From a checkpoint of a small model that answers yes/no questions on an image's attributes: 40-pixel images, encoder norm rmsnorm.
Rows from block 6 of the fusion encoder of a small model that answers yes/no questions on an image's attributes, named by matrix and row number. Rows with one number belong to one neuron. Each number is 500 + 25 x the weight over its row's rms, rounded and kept within 0 to 999. All counts start at 0. Numbers have three digits each.
After each neuron's rows are labels from the 100 texts, of 14976, where the neuron reaches its highest value: "fires on" is the input token at the peak. Only what is clearly more common there than usual is listed. The data: histories of elementary cellular automata, time running down.
# fc1: MLP up (fusion_encoder.blocks.6.mlp.fc1.weight, 768x192), inputs 0-95
# fc2: MLP down (fusion_encoder.blocks.6.mlp.fc2.weight, 192x768, transposed), outputs 0-95

fc1.636:490479501503522521479565543498475497491511447548466492492492503519489470491520508521451523496523461465447508509466464502544503470472463482476506465515494543502505483503463453491469515484529481531487496511537465546537459478529519495523479545504501497495495496510512480513527478510501496516
fc2.636:553500489506536497492463509482505533480515490437516503486499477494488498513509485529520486495493538521530549557492554493540526532477514466462472507508532455548544525474536473467518439523484494512470509513477484441511481542466498529497488497519465514524486493462485527522515507483522530520
fires on: "001 turns on"; "large cells"; "011 turns on"

fc1.495:504553487493502480508529520467525537496515510482485501507536471498535500489476492499479478495498530499477491488508432483497482550551488476465508509519501540491501479514496435465523506480456492534513483491498510473503494503518462518531519565492504488465502517493521497499481520502459506535
fc2.495:535517543520523473506466490455471495476500486502480517515510507520506474493529496534521512514524459514508536504515554510514476534503472541524510503430529431493471498471489503500450539509497454505433500504491498535530503492515504504515489476546495552483521525516459488524476528504511503477
fires on: "011 turns on"

fc1.631:518506524451539516505507505512504459520497538516507546489524491487503540544470502490467488447497511510501527529523484457529489534523547510477509461516540505553507506506518479526477479484490531533502466484520485525511487525477503479470511492465519503510472502494518507526526488514539506560
fc2.631:483501492527458480461503502509527495523471489484427506485505486486514512476484496529471496503512488517510491487498494516524501482517486510517501523445556509528477519550512525466534488537523489453456483528499502543486496501492519445530487459521501477525530482534465534511528508535509495535
fires on: "large cells"

fc1.546:470522487549487556510517493557488479496472529496498532479479520536454478473489508483484493508524510508498501498549523549482471530475508499467529500547510529464485518544512475500486450476525488517510522470498505473518538537514512492500462520501525490515492500449544536478534520490448487484
fc2.546:501519462499464476472527493512550531501472446532515507501520488502478497512449513537468463486530511537534503530489499499511527509558489463541493473505478497516517475459479464520494502505496481530456485498519457524472508475480468497492494480507480465489458516509484522465512486500486510513
fires on: "111 turns on"

fc1.8:524515435545491549489473502483491527530487491490447506484510482534536489497507549517511484500481487488574524548489546495513524470484507496505546509465471520517489506529516530512564545546501494533516512476473472506512495505551514437495506525511484523489456504499513486501506462486531522498
fc2.8:494456520515476479452563495502493527479451528484515474511524534541467505500498522500497504479510462509439496452520520476493465512493527482492507467518497496513489464506498443512485511500497447491476505482516529478488468498454487501496498538484497527532514505499486485497488517508513516454
fires on: "101 turns on"

fc1.183:466450517544524480537541515493506475472452496503534488526517505500507490472479482536483512492523490508495506519520491494520459483486512450511484510505533506504502522509502501547540462480501487456532495486525512503521510468478491515499491500468493544500499496501474511487484531464525513554
fc2.183:531478536470523476471512450514544483520522456489500508470490506470525519553461448494504505508511508512515479506487473512531461483459502504479455543488570482491470531487494499499490510491453465479498491536489493514501521506496492505479536507512492515471526538466500474481463501514462502540
fires on: "110 turns on"; "011 turns on"

fc1.570:479486476497495501533464473469502483495479484506512495465499480544514535481492464521483509467487463529499492467514494497498459552416532507501506538450533511469521502478506493490505488511531486514493491511515482505455470522473501453473497507490537457502492500516514492531486538511513484535
fc2.570:508538470515516531506533502465463501516498527499530522455505501476530539513472493516457491529518508518472517491532478518490510503557502530458514468473458476473487510516527486495499474470497488535467504507531531485492472498541505515504508499482488527488526499524496489511493503513472504466
fires on: "large cells"

fc1.372:547518518548513497502497492495511477488474448505537496472539499453487483500485533526505470460506475467494575465469500484489494546522558479514531497496550512509522498523509498529500504508487474479536513482510459482467471546522531472538514492511487481489506509493492511503513518532506478512
fc2.372:469468529475507540523487495531502505516462503501492501550489494468535460519497512524530560509460505491491518528492493505572508490544503534521466546499492525494489548534519492497489537519506497502525467494473561497496480515484514546464501456507535514459511486474515504520512507534507529544
fires on: "111 turns on"

fc1.541:541459472534507479494489493486470459476461519488502512515459464483482484507508514519469513475535521452503528497507492513482527505506477478533536524546496511492504476529542447520527509494519530507582465504514539512480488530504497517534538470560512523551497510503520480532491528502504484490
fc2.541:502515526503498538489509443484503559522489477524532528503472518481550530469486477503505490534487503491527504507538469457485533497493441494471467490504492507474510503486532509509495502520460507508485539505494483477508497454510494477476502526497526477465518438487473538470501513503526510506
fires on: "large cells"; "010 turns on"

fc1.233:535493523480460482523479486476518452509523469464487512519546498519488489486501537546493508433519505505540508468498500483535528542507493478532493467515470510498475508501513522503527480498489502527502497500535505473452475535464518508518535501449504564517496492517486511462465501487476491545
fc2.233:531525487476502505426514531498483516508506461514481463500460529514516484558514476455524478532488470443490512516475502518484556513507511537485474502495509532495519491501449514486497526515512489520489533500488539509510471499515514483505488524499533472461493476518503505518507490527511544443
fires on: "000 turns on"

fc1.322:517551506520499506492497478489482516498502506510436491526489490513467509521485551488536472410488527540478487535468513509507456507505526469515505462481491496474493508500482513473490458514501508490500504455554499477465456532485471468481489537513492510511527465458464434498478487508527459473
fc2.322:493514485522526493491529500502469476489503480494495512506473519473472521527499524477532528464466496489498479528508488517473444512501508478511521546495510540502481516496496529477491499513471516509522549489490519527516532514520478504460461503519514483497494507492511491462518458446495520544
fires on: "large cells"; "001 turns on"

fc1.404:467481544541484543482496464509502503502490467483515505455534540502456516501476536540493502500488431483486516523501495494472533508483498497465519447500511503503511485509504544517518534523521482504454546493496494446519470479506482476505499552457503492511471468506490495471493510470548552479
fc2.404:536488519437465479518458520530502518530486476530515500458478536519455457472557463510498481434501527492502540503507531493482461495466494508523513534550528499485479497529504494517528518480460534505484500470533523524501476501528464498468517529517518540470502475534522503508499496508498526536
fires on: "101 turns on"

fc1.302:514530454512490460508496477528527508543532515463483497504469497483502481497464527518477485530495492518482448509516537551530503480488508547476514460514484522536492502472493494560485500483488426512520492520524473485511507486483535509506501499492476523469524513501531487509496500509513527495
fc2.302:441495529531529511497499539477543505525533514500490511477513486512526491538475513511472535524467471495494507525504460508486505504497493483541485453527481437480523519502507516488518572527516501519535477501517530497503527479452497555516481501515462505469474508524506491487501538522481544482
fires on: "010 turns on"; "011 turns on"

fc1.446:496477508489467484500531490509511444512502511466532549472534540524491549507532499531525507467487544497517451499480494529491482519503509495483476483478473523543530489543485479446508500514476491512534503497532481479493495514508473506531464504474496533440488498530452496498490534508483473546
fc2.446:481511495504485538504504499475512517512515444473480488524475486527470450551489499486502553489527529511506526487486452497544521526471519521521531527483466532511515541519539495530520511505512506499523449505499494458485451479521495505463491515490477458490510489514515531546486494481498570443
fires on: "000 turns on"

fc1.543:477537500509505506424491510508511508487493512496445488507551472473538490518494441516463515527510520469479458527505503506498497487520511541531539510529502493492477538522492505536492501485512474482527519476504512527483531542520479528495464500458512573499459459484511438495524514488483507517
fc2.543:535488508524484492553473499572506455503472508529465471499517495497509533498525477511487499544466536510452525518497549508482554480542496492510468501475517507488508510526517502464459582515505491511520469489486478531471495523480506504535486457528497502527465515529541512537491509500519516486
fires on: "011 turns on"

fc1.674:509514510503504465507485546504497543500502478571472483512485468479476531518507494499492478513502494481497472528487476498520493493544506509478482535507527526548499533489564525524481468494493539498488494463508478515473496509512491468536521543516516514539477509484519480470486531498484527504
fc2.674:519508479513500518514504482465422462506495539517498475492505552507512537527506508525505461496500504525514524489503517534485460514462510523506497531528496489476485494511470481508469512541488494458488487498518460508511499470489524526478467505507520480482497521505495480522448497469525516513
fires on: "000 turns on"; "111 turns on"

fc1.67:502514538484490466468498534519505504465521477523541454451510510545491481516465499493474495493472468545516542502510488467506516491519449501445523490462485470488486476499476486552492483497483469501531500517512469473516490497447494527535536537482486499572489527511508508485505494503562518491
fc2.67:509484471500519497495495490506506485485494489536548531536490489534464466492497502484493466438511517481556457511521542534501509483525512502526474487486514527518516450484488478465471477516553507480498518538494552538490467519501526504495478472523543509519533541450495487504467504542481458545
fires on: "large cells"

fc1.336:565534476459499509466510488480500498527526505484527528524462473522552513525508492488457473563515504494511475512539522513462491490522521489452460524485491522484531496478556543443505464485517473512548487516526504495478520524466500493518480512490531488464533511495512500456526478496505504494
fc2.336:479491509501485433537497477511524521515555475499473501508477504469489499469512463517472456454493537537498464517481443510539503510479539503497511509525517493474479459507472466527496478519499497508533485546484498531540470493481494481518539504506482512488496534516510444508506513462522447498
fires on: "101 turns on"

fc1.682:489482516524497520508520506452525467476542489530504522503534499483506467462437489522539548486495487486516535491524491521489516503515481516538494491549515523550513492473463526511513498477492486447459521500507495519467516465491492486491511558480423514478490503526514466455534513466498487530
fc2.682:505509497531491514477507548484472484562488480475528509489487526519477508465484532453497484522496489471502513483469439518454510509525546490494507476473505531471531447517516444517473493503515524538506512537531534517546514497522500477540487473500504501524517459492472492502491543558485556517
fires on: "001 turns on"; "100 turns on"

fc1.384:519492527521478481470507508483504461543510479508524525506486552468493470502504473473535467495479489511502482508472490510497510478497475527497485528433505500495545535456504520507473474501494466473501473503526475485545516491523504449477507500523475491487487529477546504482499523518497497486
fc2.384:507509487505474457453503513509483508491522501480488478503470532497465499470532504478487536479546459458515493469451519513503490520486484515493482496514471496576477538476470484506484530531474467503484486544449474503519466534491497498504565475501494482482518555467491465495494498501487507490
fires on: "111 turns on"

fc1.732:508549493487455483538479481512537474517523456470506491474516495492497495466515485525450484503545470502498475494504496484572534461485500521487510501487536503556517517480496444484522533520471490529458493486543514515496482474503483525536504521517510512489470467490470501519504506465486520524
fc2.732:495515499498472497477444470506463507552531480510547512473503510519445486489556488504494500461523494490507520523533506528463457511487437496505507519493513487503538500507473556475469474510494494495524518492514487510553507475493489534495482501477491483476479533490478467514529524477484469461
fires on: "010 turns on"; "111 turns on"

fc1.522:554486520501496453541495491473490437483495491458496482505484482557487483470506460534493533488523527484473466498499492504509466488500509457484544521469531512479475520519459503538514519508471486482491522476474507550493472527499478510475547541488489516446477464484566495501507472504510498531
fc2.522:483476506445518498476476495539487523514477511516516464480529510522499486516527450550488524549504465457495458493516512512517554509510456504523497518495481465478489520503521475497503477481539495478452505450524537497471482490476503489581512523471524483481484501517501467514458549520516491453
fires on: "010 turns on"

fc1.547:524519521510484473474488561518510512526503499552491507496516461542475481485457518502472443454483464497490496512489453538538510494520513513516573476495508512509518497454509490536494499482475517478482491494508507498522528494492456475476493479482456512489502509456467451517485484525518488489
fc2.547:487520527476472483500512460479529480480533527490491512500457484449491509496526481490506483530490490483482530502496483486470492511488490497494485530494474486481450555494493489497518473518486508505561484476503447471462490522507507488519456504494499476508458513536522483484474467459475462473
fires on: "100 turns on"; "001 turns on"; "101 turns on"

fc1.548:494480470537504514458469438486519537516477479502556549487512501485518525454484516556494520473511532504514472466503493516487489504531478526505503479490473461474501482521535477508520525524494513512496516479515479487499455487487499454508464508501484496515522534481513505516499538485528497456
fc2.548:469519495499495531534479494489541509463470500499488514476521500516457467512483496494493512499498495462484573461459517516522515517493497516498456480526504496533496480490485472556520509513537494517523482511474528520517530536512474526495539501491467495490443518530519500472504444523498468515
fires on: "010 turns on"; "000 turns on"

fc1.590:486530481512485478519483492516501462493509510532548476525502542582506553534507512504496463519509513466475509519495508548501501487539501503511517518484516559501533490512480517528477466453537521459505452514500496489543539550485507481536509462490466513521477482476484446484518540524492547516
fc2.590:568511529524529478475515535558493525548502478519464489446509517513495470536469455487506530476490464520507480499476489488467497508495487469501498483533526462472500514491487516480522494488494475494529488519506439533511509497500488490490464489523566526482511479564511503494479493456506477530
fires on: "000 turns on"

fc1.150:511485499483486519524499469490510455475490500494498499505497506543492489513493532518478503474511513485540499464535479517497483531468489489504521457492463460479542496501511491508497531504519526492524494530490495488467528493526521520485484504481500506538494503474532437511484484519449503528
fc2.150:501497481489504500537528522515498505497534508490491495487532496480498498542498493505484488533500479509502489485509523524499530486524542516506498475526455489513501510522504488506497520497520507495480506507505508502471460491446526498489465503471522487499516502540493462504477518481517485452
fires on: "000 turns on"; "011 turns on"

fc1.129:467493484509512459462496535484489443516507462524507520470541520486537494501504498513560490477509486502507520512523479527515518572507471497498532491508517513509497497495504510462504475476524539530498516465486504525529544494446535488474487546469479508502476513494508500544481494487458517500
fc2.129:513512504522507504541486560523528543450478504504529489515482493533451482485501506483520474481524498551481511524527539482507498528538492479498484517485529470518501487505477518498501487493498470502498550463455525499494450478538537529463502431558467499528504499463524494479507498513487520496
fires on: "111 turns on"; "011 turns on"

fc1.555:521504490521489503522536490462475490464538464485498533502475480531520546437531440478487477525510512506463514470490495507439474507486460529493491512454478523462455498489445494479542496471518508520483510498494472517480451517457492465492455487481509527519500581529516477511473499495525548516
fc2.555:503501524487492548524536539489496503485477504484479546506486503495551482515450473500503499539519468485500519464506509511516499477490529462483515509519499465484464484500559537515511517521485469500464504479554517466487495478482545512476498470516496545523506465542513561515509485544511514445
fires on: "large cells"

fc1.184:486477512499516474528490497481514479510479455530461471501457556515520508480552531482483488503513504503523515445479511505505499559498507529495474536518480522465504499497505518508489514527536495505474520511486503538487527502483528500567512462498534454495502507528440475537491519554507526485
fc2.184:470468528488488473458519541525540487513517500437491519465491501496478511470519514494478510463526540490491465520557484542483502477556468475496555463498502500509480474494453535491491456492487492523460503488465520497455485542518493489536565537513457479505500511466500470460504527496517494452
fires on: "001 turns on"

fc1.726:503518510522504491518521478496463474527449509488454489528498519497495496516510441506548498512519494484487524536482521458542515527505521523501523506495450464542499485515455502520514488524519503543493534451497484483528528525492482456485498461516467498532520504492489540492517512505511479475
fc2.726:520466489517510541509507505509518478447509504532517494443497492490489531484495493487513471519461511550502502492479496505521487465480542517500473517492543483497469468507514474516484517509455498489468482527496489462465470499483531525466498471466431511529493520548479523514507498452499505563
fires on: "001 turns on"; "large cells"; "101 turns on"

fc1.422:488504447508498553511528504517495532517503493515537520478556491439487468515460480507511510492459486436521526518500496519453504496482513529501489510531539502492518504514502471540471503473480501510494509510557503524501497478532503514508506477498457506514462519476451499542520521480541525523
fc2.422:512495472449525515495536527508533489506502546466510483522468502509529525473506512513463510480490494497474545461517526463473450522512513508483560476503491476506484506510543467465494489516556493518465500495437518497524514505473473510511499477542507518496479493536485477489503491534489476476
fires on: "000 turns on"

fc1.98:511476485504526504512497498519471511543489500512490494494483496535509513528533491494497505468507477544487477485495517512502522463510506515470468485456526474560485477474563550482505511461464498471488512457482492513464485543517465527499497512499484494494513488518529463514485458545538531461
fc2.98:468532519476514475517489527483555496510479567484465519523509513491479493473462520506484502516511505489525521497474483511462487503515469538553538496537517505513504493495446514505497514499503528465489492462529506445526465475476486500500491518526474482461505467458500525494504494469470556521
fires on: "101 turns on"

fc1.542:551492547467525470493494522504503511470484485521481478436502506500457518483487510467502507479506523507505490519503505496526467496492496491521525493482487511495513462525533495478460472535531492525515441483525479544521543485483493485499506494529526542482492480485511524474528493540530490510
fc2.542:484524512537531513421511491514504470513500480497490536529524493499525479511467515468516490473498522423463549495526529521494469497549479509474501491511523519496488492526498510470513483490485489480501458482539524538489526491503486483519511456501507516514496500513456524491482496527520494537
fires on: "large cells"

fc1.400:517496488507456478515522523500498515477485485550519480480476491514491475509493529485538497501500523517512533460510521497531449468527527501537488510478490482520476470535511542494478483496492487476486494497462507523543499514472486511576513501494497448479484459527465496490513475477475495531
fc2.400:477507496510559510492509562522470516464447462456484537515513524512505492508524485555511490495518477476501507451484493534509492536539509527474466513492499491467514472478529557526545498469504510508513515536456481478506535498480553461478465518516503486509540455514533569483480539503493515504
fires on: "010 turns on"; "111 turns on"

fc1.450:509541483496463514511537504458496477515533545496509502476516503484542486475502498503479462519455508491545559492543525431509534438565510503482508524471508506482493502453560478534478517483513511466512460494474503475491516518478465498504521465489516474544479540467504479529513494517508485496
fc2.450:474481514466458473450540469483480485513505531502445491483459518479502493478488468493503475462502502512558493464473485459476523465522465524465517446510504460526474518488516479480486541483536470514519531517528441530513525467478527474527524472487537466492499508500456486490501505477517478512
fires on: "100 turns on"; "011 turns on"

fc1.540:468488475504533508515460488450469502523488523511511493477487446515530489518515502511456499498517542479507453486510557528528507525471496556496514484465495519484571478512516529468498466455501468523509496535471478492530497505515464484517483495454500502513506526491516470505480473488479459521
fc2.540:443526523458449487489541471531505523512467464472481493490489526555502506467514520511521478500489510527502547551504495475539511528465493466515479510526572497507507512490437494508520495486482528513511446493539489537515491490528489531537531496490507482483466515455470541473492469504515510492
fires on: "101 turns on"; "large cells"

fc1.558:475512490507499494483491505467468522479493525541504502511488504520501514483513485502533478472535515471549523544498506530492507507447492489489534496478526458514486514528483480511502523554483486504472482575512538504523524496493529502482493486506504541517510487488483504444515516467480535504
fc2.558:530513540549519504475536498491545520508492469487495531497474501531548470518531510544469440500523476512495501549432528521512453496463474512471491547544560460505506532504486495493513488499487484515482488506455468480533522490452498500463532515497465483458508553473473522518490519530511459474
fires on: "000 turns on"; "111 turns on"

fc1.331:487501496446534486523516506502512524491481475510552514438478450497476472493455518522481482558527483473521481478467506517558502479406519485464502490528453497496492560534490508527486459498480487528491462501445514491558498524492536479479536511504511507498491580502501478506497525501464498475
fc2.331:493590462514496486472523538488492489522561493462524511505497486500504539519544499485476500494491512463491472509513473494479485478510479480496457524487476539512520480474476507451470523490484534506522487496538477476463481521489514482523508507496501498531532481440508512514523508482515481555
fires on: "111 turns on"; "large cells"

fc1.742:470525490511482482505515494488515489528468461511492428504511495493533471497520479503480504526537495489517482526497484476495480504499512481482534537553467481495460464521497492486452498490501508507470504523534470451524492475492457459556478477441525491518508487440487472465516485465516468479
fc2.742:468538484499495502484535476463509491551510495473485478497510493496480513499475444503470520489489485467500516529466468469499506512487511462508493474496496544480492539485500524497540471473460482493484483515523489547449524519535515529491476494524512490504483507516527543525479476512442494495
fires on: "001 turns on"

fc1.126:473459488488430497502472505520515522469458481498482471434459467495489498466547477510494498503506494510469493503512517487494497529507477466494529497469520477524500469531529472514498487491528531463486477549447504544478477508458546511517491525477536528481496466493484514517480544474475564500
fc2.126:500523537484536480480508483520483533498508530498507489524526498513473548559498488499516497525483512473512500539512519549494485502523521514526526525505548476463489484518552535500473493512500486515550527482541521475502510508488513491504511477476497449543480500457541460477495467504485491464
fires on: "010 turns on"; "001 turns on"

fc1.71:457537495517426520469536488471472458534568529498511494494462492528494490494469480526430457516459504501558505429448500490512460474514509487482515492498509506468479516461519493517547481460484477464544492493511509495495514505487522521483489477481483450529474512452486490520472527486505477517
fc2.71:512501498504496496495501498507473503495476577522453479511502472450532497515488475511478508484488444541500528509485458466472563519522528521484504524485504537527492497506550505494490466517522472515505467472505484483535474575496492507521527482533470522504529545485502480533512517513483484454
fires on: "100 turns on"

fc1.767:506483503481513491477532510533512561520487515517493476518514465530493541495533489494503430489493484532502541483492529503480499523443511478536509517484510462554472503520429513499516500472509495510519541506534502517494499496515535556491511533508485490491513473497527496493526491548493505492
fc2.767:487482497479520528480517497514467530463508482502502483534503495512477514483512499514500509511503501470469475527494471470493551516535508483464500521518508508497496474493539455450509503521523490482531508489487460504544488507501498466474521498523537486516505553592535435513504505480477532496
fires on: "011 turns on"

fc1.397:517471524488485507525556450498473496477510499466485488505468512531518511526499497498500474517515513509508451443503489507515497496510452452473555452496504480509473492508502480474518471493460513495534552517498511460486507507470505474515508527502520471453510497514534475493487506521493440526
fc2.397:537491544512499504492480490502528502501517519474520488499492476522487521454515472487481477547481473493516465488476512506510503518501533514519541499493504546517488515525517513471478447513520493475491495434537503540477496489506482479488517490502503491521502514505458511551484520504510463470
fires on: "010 turns on"

fc1.683:513480461532488500511526489537463438475510492526557467528507500512489491467504478519505483461454522519477457476505513511506520454484487498457448469477486485464526481533512491522498505484497481488535490437469506538539477464472495488522492532527534488455497510489469460526532546502530495494
fc2.683:529532499494490536507555491549525517502517487508513466477483506514518471498452506546512497531493510495497517487498487524493529493508530469546533500503406532508543523535504467473468495528490485477512498498513452521506461470503500540472514463516482500583506484522541467521497516499472535488
fires on: "101 turns on"

fc1.307:522488535451526507456548537470479487512489496520497531509455476540490524544501517517525484514502493519482514529463514530489514525477494517510447468493478522507525497530471474530517499494496526479537513489450464521507480540469550504518480523480507487502514463508506568526516513465540473516
fc2.307:485538532527522515491471511492474529447504472477482469467462536500535464513496488503511497474487494509482461463497497482499472498467491473509537504514441527477474529537514521527510472486507465529517484508499530478477493487489473493525512486520485489482453514493489574535520481497476488512
fires on: "111 turns on"

fc1.677:482545497456500489485446474428481457519502502502491480460500530479480531442463476488486508469504468503472514492493452512486483526510534447447431493518507531516508514465472526487430522496479502500509546469454503498483466456521483526470516505502502497525478470512478484499503511508473480560
fc2.677:454467530538499489518516553508502480511497516482501453483542448563462498495496505563464492505507489476537486466524547530471505541496508493503507538498505488520486507505531513500523490486524486527448529536529491486520489527512491446497506520517492509483469549467545507494513550508483502497
fires on: "001 turns on"

fc1.377:465509495515487509469538479511495524530508455546490495483483543536514421553532521475490503514501526485527493496476508514477470525471486466515480504506488552496467530514475528521485434501466478501518513474477526482500491515523549476512492501502512483491494530491466502498518535533509472505
fc2.377:529472482471495511508491472482524490510489502470552496488509513482474471508529480514484502467542502500454463493535521530480504460468500537446478537515527501505480504468471478474462513495510488524479521483496475484555501494473490506524537520470469494502508511525478503468494485510517481513
fires on: "110 turns on"; "011 turns on"

fc1.411:447508534496444476509489500511477496512503486482472507486529491545497429483512480506528508477515476530524466545485516502482507503523534478472490505495488526474488489536553514494495475480488503497523522544510472500534487462524510503489517513496480495514486470476517481488507495527501509544
fc2.411:496487498472468531503471467468495478506472513480491441517490505550478471487506536474484500470485515504508470480491458479508497509528489503510482516495498520503527484426518507486515516463494488520456503505545478497510484524525481501461530535477480516538528468529490509536502515462450472495
fires on: "111 turns on"; "011 turns on"

fc1.212:477532481463515531493503504484486507515478518489461501507468498440492493498468530527525482466484518509503479497515475498497510542499502469458474511435472502498441484436529467551475514499479462516517496511499519484543554483508484494520508512486485526525468506465510487503515471495514445521
fc2.212:488484519511507450500491515519484466496494477483482536490527516531501491465521471466487457489497470536480476527499536505478523488514479534510534473538539535496500499518477506454517483494528500495519500452504485475466468508543491481554458488501493514527534474542496513448476491503526551468
fires on: "001 turns on"; "100 turns on"

fc1.663:495465461497527519542507489506514504504516466539515521481524487525528495524497542485510541449504501507530456468515493486505538515494503509471477469517488533472535505501555483498509546451525522496495523466507428471487491473502531468512523457479514507486490520472500508517490503526466495459
fc2.663:542488491532502552493468505486575497479501448511516492508527569498495494476506503505489454518531470474528504501506520505508486522487441492497533486452521446499495555524474465520508488474521485447437531509481508533513542460520497525504510511521567484469478501488472454505500448519478518562
fires on: "110 turns on"; "011 turns on"

fc1.593:542545516510528467499447536499493534510513485503474468487476527529492476485521494480506482491495473483503454509449489482516481488500491472536487485475513476494559520506506530482534510468486507494481527460519508537465531533555474488510477466520495502515483501496481481459483507509491447484
fc2.593:506526485518508485520460513507518520491537485495491501575480455494484501492496536521497477490492494496477520518521540515467492499486460496465512479504454516475487523473493512528497464510513508516541528499529562458496505497468542481495507540460508554495508469529489437468472512495532480520
fires on: "010 turns on"; "001 turns on"

fc1.445:476516481514466442512451523468491527487527500494506471509455523478463491504476508539502463474506516514552491502448514495503531457500508481483529541492548524503523465503520494503542505498491491524500455507459472489497550510518549560471469492466494521498493565512509457466486468485467467522
fc2.445:513503455498560528485506556568494479502538508536484549504494511472550499470525498469506490517498491501498507510462518519523492517481480501453496470516506480512489478509516494484485507496499480513479515459496505480475520523465479477511534514568504488508453493509479516489494505535524529574
fires on: "000 turns on"

fc1.251:515491549532515503503498477526490487517537512517492513553522511544490533511559474506488511537501512534510518518412497454492457467531495469501514485496476526490515517468518544535511493504458473516511491461518491508468512522519491484533490509533502515510481513536491513502500506503461554517
fc2.251:460460487456489451501534527497509506499479493462514505461469486482509492499533516521463477500478475459487501485480473502541516524467523553503537525501497476487497476516539514499465526514507497483486527506539512494468524494527519434476502534521478492538561478493489477511510519444521501469
fires on: "000 turns on"

fc1.562:508475496510542480465513431471447485502513533515491476483516514484485494455479518507470448465500518508510468501456513450542493488445489474517448505456505497532521479543525528477483488511475504525539503448510512451467529534506473487490541493506522510480543508525515490528531547467484481478
fc2.562:503527453495499453499497446497497460512465525504510524501500466471476470500484515536518517494510520482548451499474457475503472483523493505512462527481481558490528479507541513475529493486515475504506468477528444511540470484528488532555472534495494514511516525516453509547474527506514491494
fires on: "large cells"; "100 turns on"; "001 turns on"

fc1.573:534494516538488524505561523569506463472532479517480471496464467503500551479473476530472488475488524530449469464458479535543538473482500476494461507538500506491511494489532507508502481505512474498520535487468556496500505498492484486492514457511501451519472484487506493479503488477455501465
fc2.573:544520503465544474491506501528496505497478506475460528485535498494521466500467508504510532477536476484476530505485524512535513504482502534470491494461469529493492451471511507475494498526527517509503473463510473512496482523494512527494506487508538484466535472526485517502467503498491530497
fires on: "101 turns on"

fc1.290:519572509556517501492543481479470516488453526525486498473529575495541460499540478484497491520516484507494481510452513478518510515477501529511495469443459475484494459504515504444514484514546484491508498472535516492488489529479510492492493467457463535512503463468503478490524485523511526478
fc2.290:467430495468514494489501530514505486498512516484457507530525498490513498507458478498512493447452533487509490516517482533508500525490520484488480529506495516541515498478515546530505512541492519538509477469506469549518513522487486536522511552459504484471503528578520480493517502491489475489
fires on: "010 turns on"; "101 turns on"

fc1.537:514504490481508490465491483488486455560510507514530529505496528505507491503530503489527505512496524513498486466517449501442523503492451563485508506531539499456500548463483511467470500463482515501482518498490509468510505517541506487488495506544508489450463515481499445507481521504510495486
fc2.537:510488553527527503480480494512510513457492497445511518464479535500470525485501488487522495532463506521500486491506484531445467483478478511519470483476507497504526536454511511514448485502534492541461484516509524479501478499508444513485529456475523489514495512470517513503477459502504511488
fires on: "111 turns on"